Weights of a small masked image model: norm layernorm, activation gelu.
Rows from block 3 of a small masked image model, named by matrix and row number. Rows with one number belong to one neuron. Each number is 500 + 25 x the weight over its row's rms, rounded and kept within 0 to 999. All counts start at 0. Numbers have three digits each.
After each neuron's rows are labels from the 100 images, of 14976, where the neuron reaches its highest value: "top examples" is what is common among them. Only what is clearly more common there than usual is listed. The data: larger renderings of crowded toy scenes. In brackets: how many of the 100.
# fc1: MLP up (model.blocks.3.mlp.fc1.weight, 576x192), inputs 0-47
# fc2: MLP down (model.blocks.3.mlp.fc2.weight, 192x576, transposed), outputs 0-47

fc1.345:486502486536455547449491477504498452476494495480487495481481519539515522507483527503497467465485480488503514481537524507554464487481498482508522
fc2.345:468510460532493513516466467521482459493501487517503543484519534511456525496476488486496525513494498421500472503481521506544494479492503473499545
top examples: blue object (61); its colour: blue (34); its colour: purple (26)

fc1.349:459495446492494515467478494447547502463487517464490529501468490542458506455513503462523502509517549515467521490479501479498463496517434499509479
fc2.349:521508499501546527490517523474475493486510505480485494514467495466496496529477484505447478543486548495478488515506492546503511504528497503531548
top examples: its colour: white (28)

fc1.472:525477502527462470507476482501483525486498488486470484517477497485480483495514502473521542458478491438473512486523516513494485508520455526510526
fc2.472:507489514537488457551504487523471538520498430532485487496520508461511499505517502477510504507479484504521523517491519502546469478526496463537453
top examples: count: two (40)

fc1.35:435530505494465502518493506503547490474486502494518479482480514487498459519472535512498507489515513493440464528528508506499482513459471485520466
fc2.35:437520517478454484517502517523504469507488521469521480481519520474491494528515523523437542491483499502462494514540537471489512494476496477484477
top examples: light from behind the camera (51); its colour: white (27)

fc1.88:471469503477518506499518503503532561514509492480518493559493529512474499506545529492542460485534492496472492494457485467499506505512502526472450
fc2.88:494491481520479518501489489481507449497541450541477495483485491470548538484481496428488522447532456465488469507470522471496483539512456503499506
top examples: green object (58); its colour: green (35)

fc1.400:494530488503501503449484540515535511510511521514544532498497564502473470537498474495467537463479553463477478521494493497490500488502479488504522
fc2.400:490530489513505469508522550550528502540472511507487498474523540514469495500504519488486474474462524497507487481502495462513488511461467497564499
top examples: its colour: white (28)

fc1.87:534507505548496493501487577462505474485496502495505525492456505529504536517466507492461492489520487512524535526509466482494488489528470488470511
fc2.87:466502472507513498511496499533508533493491492518509485498504463508535478523498474501518478503469471509508530488491532460501494484480492498494478
top examples: blue object (68); its colour: blue (38)

fc1.33:514472454499499501533475517514520473524552499484501516489497541515500502526508479510453481483526483485487521532515490483519498508500496486504468
fc2.33:498515517533509520513481477501507505486517446569507484495497482457486478473501499509444497497502515441525495455484493507536533444524500532531514
top examples: count: six (41)

fc1.265:475496466473505511510535479482512540500452478491543494518508503462514500494485494510468488509539470457522535503498510521487451498541493489495467
fc2.265:471512528561519507508477506456457504518539473522507482443458498497528510502527461488508494496452491499472501468475512521534541475495478554485544
top examples: its colour: teal (25)

fc1.507:496505466488523483484517512513532505517467484512546508513521503493514466536507495492540507521499496461502496487507579502519522519541485519473474
fc2.507:518505443557518535435481529515541505518472474534524529499503512500488490519487467503451489491516476462515490487499512533511479537501487565518532
top examples: its colour: white (25)

fc1.429:482572501512509501534527510531509527478500507482449503522483490548517463542496489486470466504527483547461465529534509485496499522522495541506516
fc2.429:518514509552466527499500486500458477561520533519501538471503515514493485517471476561469507511478492482529541496495464476481525460516527476487563
top examples: green object (67); its colour: green (29)

fc1.136:483525538493499485552491507511519473491491520496499490503479503477513464501541495478509505494520493454543538501523494517465517520510459503514515
fc2.136:505495483543533525528484470539551473474472494517543524515475503537461480488484482523469496489511464449531513499552473482464517485464517498493543
top examples: its colour: black (26)

fc1.399:478480457501498469485545497487523488481481515516540567505497488513453526473479493492510483452502538508490485516488528481494502506508486514539451
fc2.399:489480507499443476479517498531480473490448503487473500481544507481498548525470507518396523484493529519508489487528538497527494533475494516500460
top examples: light from behind the camera (51)

fc1.293:509519464512490490510513432494517519500543465547486534510546485506467524483515518464551467464519522537488511468478541470507525495483490511537436
fc2.293:544509495537527451451479479491489509476524511520506503500553473492490509499452502499446490473478522503490496465521528510500464500484512577517504
top examples: its colour: white (25)

fc1.153:523493469503422485511487541487451478503506466464498537508560543511487533464480531511474526502485541497453485489487509503514535520487518471491510
fc2.153:478479483518490505490549526488521506496522472521462535483539488535522517507499544467493484475491508523517529492515508496524515510547497505506483
top examples: its colour: black (38)

fc1.287:469464454502467489510517488519513519459512516492515528518490535455497454496492498507503485475513489510474510504508529539500469530465505479488497
fc2.287:505494496494530547503479496502506493537513501535487491479485469478542483522484454512508475492493466535513519514499517490529483510455499503503503
top examples: green object (68); its colour: green (33)

fc1.553:490455484470498483518497470492492508461518491485471458544478523533455519507493528458452490528522488499497503485461509539519448488500514493463500
fc2.553:541465463490482515491499522519466460512547488467479475528543511509488519502500530530445485499541492530546515478518458526535484501525470513508517
top examples: its colour: white (27)

fc1.459:521465508515491520509513464466514498520522529525477488520485488541477477463520518500491485466484469480474556490505464494487484507485499496470461
fc2.459:470511504493517435522515471513485545488538527495513475533498498518506493482487573464478468556514527513497510482510460518475503497530432461481470
top examples: light from behind the camera (48)

fc1.247:474536516495527527442478513478519500525495505546501465499470507549504521513534481498530507514493524520540514478502448471471484493516480512482466
fc2.247:494478473504552495516523472511566513494517521496509491471482459491534467503515435511522509510473458492520521534503513487490542486495507512515506
top examples: purple object (58)

fc1.115:545473462527494478466489507500466490491469476507518528548511502529503458525527496513494472504466517434484464531518527473506514534547497492535520
fc2.115:535493454507490492515491514510522511525521521502554498498555454523511508552470475543480488517515489459493492510472475498539504531494466511528534
top examples: teal object (61); its colour: teal (27)

fc1.267:487505443511519505503471460474546491498491514475499538547530504544516479473505481479516487471527507503493486481512541500481511520515478508536497
fc2.267:511435543479482523501475482469509507489521474506481464515554513559511526526440504522408538505501508523486477482521506483530476499489497478526469
top examples: its colour: white (26)

fc1.127:511480475489508520505502483459530535475484528492472463510488525506497526509484530507481505519527482490497516445513565495537450514500523501488495
fc2.127:495521505467514494498505492521476543508494529531480488482487463522478496483474469520511548489500491496481522520496526497541533476521531476505530
top examples: teal object (64); its colour: teal (33)

fc1.456:540464458543566505484476509516494504453490500455503478473487517524502498522531487488511488506510471518523502483530426489513497516484486476545499
fc2.456:486491508520496514529535501462474514512518534507493476512461469496543462509484506525425482494511526532465529516467502532535504505497505464480535
top examples: its colour: white (27)

fc1.257:480520470524493502506499517482501563529513513537536478494521500496539530488503540489519482509530510484469481523534475499471510503477479545523490
fc2.257:471507455516522541526415542514515516469503514501523498519508538511458523494489466488473493485474512522560516533536488497486482523436457584477497
top examples: light from behind the camera (50)

fc1.258:480519459546545473515455497493494474479471470439506513520485463504466463503498516484520541493515491518517503480484508477492472498502537494512492
fc2.258:528503502527498564485500525474526436483533478516461521512513503480500502485515524489448487497501478490512511478458477521498475520519516559462492
top examples: its colour: white (32); umbrella (31)

fc1.38:498552509480488491542477511454473502520492523481524456483513531503475505485475511560505485484494496472520444493528508475503467519497500494490495
fc2.38:509534509480525497485517504515497472563480494498526491506499532449484493468513482502476499523526513494500497513475517453450545462507514489520516
top examples: barrel (31)

fc1.352:471479476495487480474498517484476540479510501522492523486461522492458509472562499446503484510533488470518523504511505493467511495517482481507495
fc2.352:512513474428517489524487482499514531505502508464507502481482532513445556511508511515509497497479495506495479541476519517495489512520491522512470
top examples: count: two (40)

fc1.372:486487480547518499517528514445487501504490451479503505478501511570461503480485509512506509505494528525454480540492500515485492478503471510520504
fc2.372:486515478490468513532525533522512490506492487496495484510494511502475525508469544513402487520465521495488466489500507547480528476509522538476496
top examples: light from behind the camera (52)

fc1.173:485486496540511476514496478466476505483509514465470519507462510506484524508494522552501512443497484513523502512515480518491489534470472480501494
fc2.173:485552481513501511488484485454468516507480487551504549513514490444488504492506499556388475484481540524504483517512494500510497532456533489476496
top examples: light from behind the camera (49)

fc1.196:481494495487545502532547464519561552447505554505482512514522502532465472463535471524498503479508460520487512511482495477501472525509535550468472
fc2.196:492502495472486542487501487486495497510493497489478503520493492511475526452495479550519561503471490464484467508506533495491533464523547537470513
top examples: green object (62); its colour: green (31); its colour: teal (27)

fc1.151:510491472450534547496480465497458488494471516466529472534508483494459469492502494513482464484513532475497526459469480505484518502485484518482542
fc2.151:516509527518516500540489505510509483497522485519468512541487507553529521468513500456493514507513487513472474521513501502477479528462536510484486
top examples: count: two (41)

fc1.284:491472481554467507498459493473461510474497489494544538526508469544479523504538465505497494438515488524518471487473452502528508470478525498564501
fc2.284:457485517513433467513469488495455446496465498514535522505519478484497507504537469498437508468476498526477467488477476457540527503480519518523473
top examples: its colour: white (27)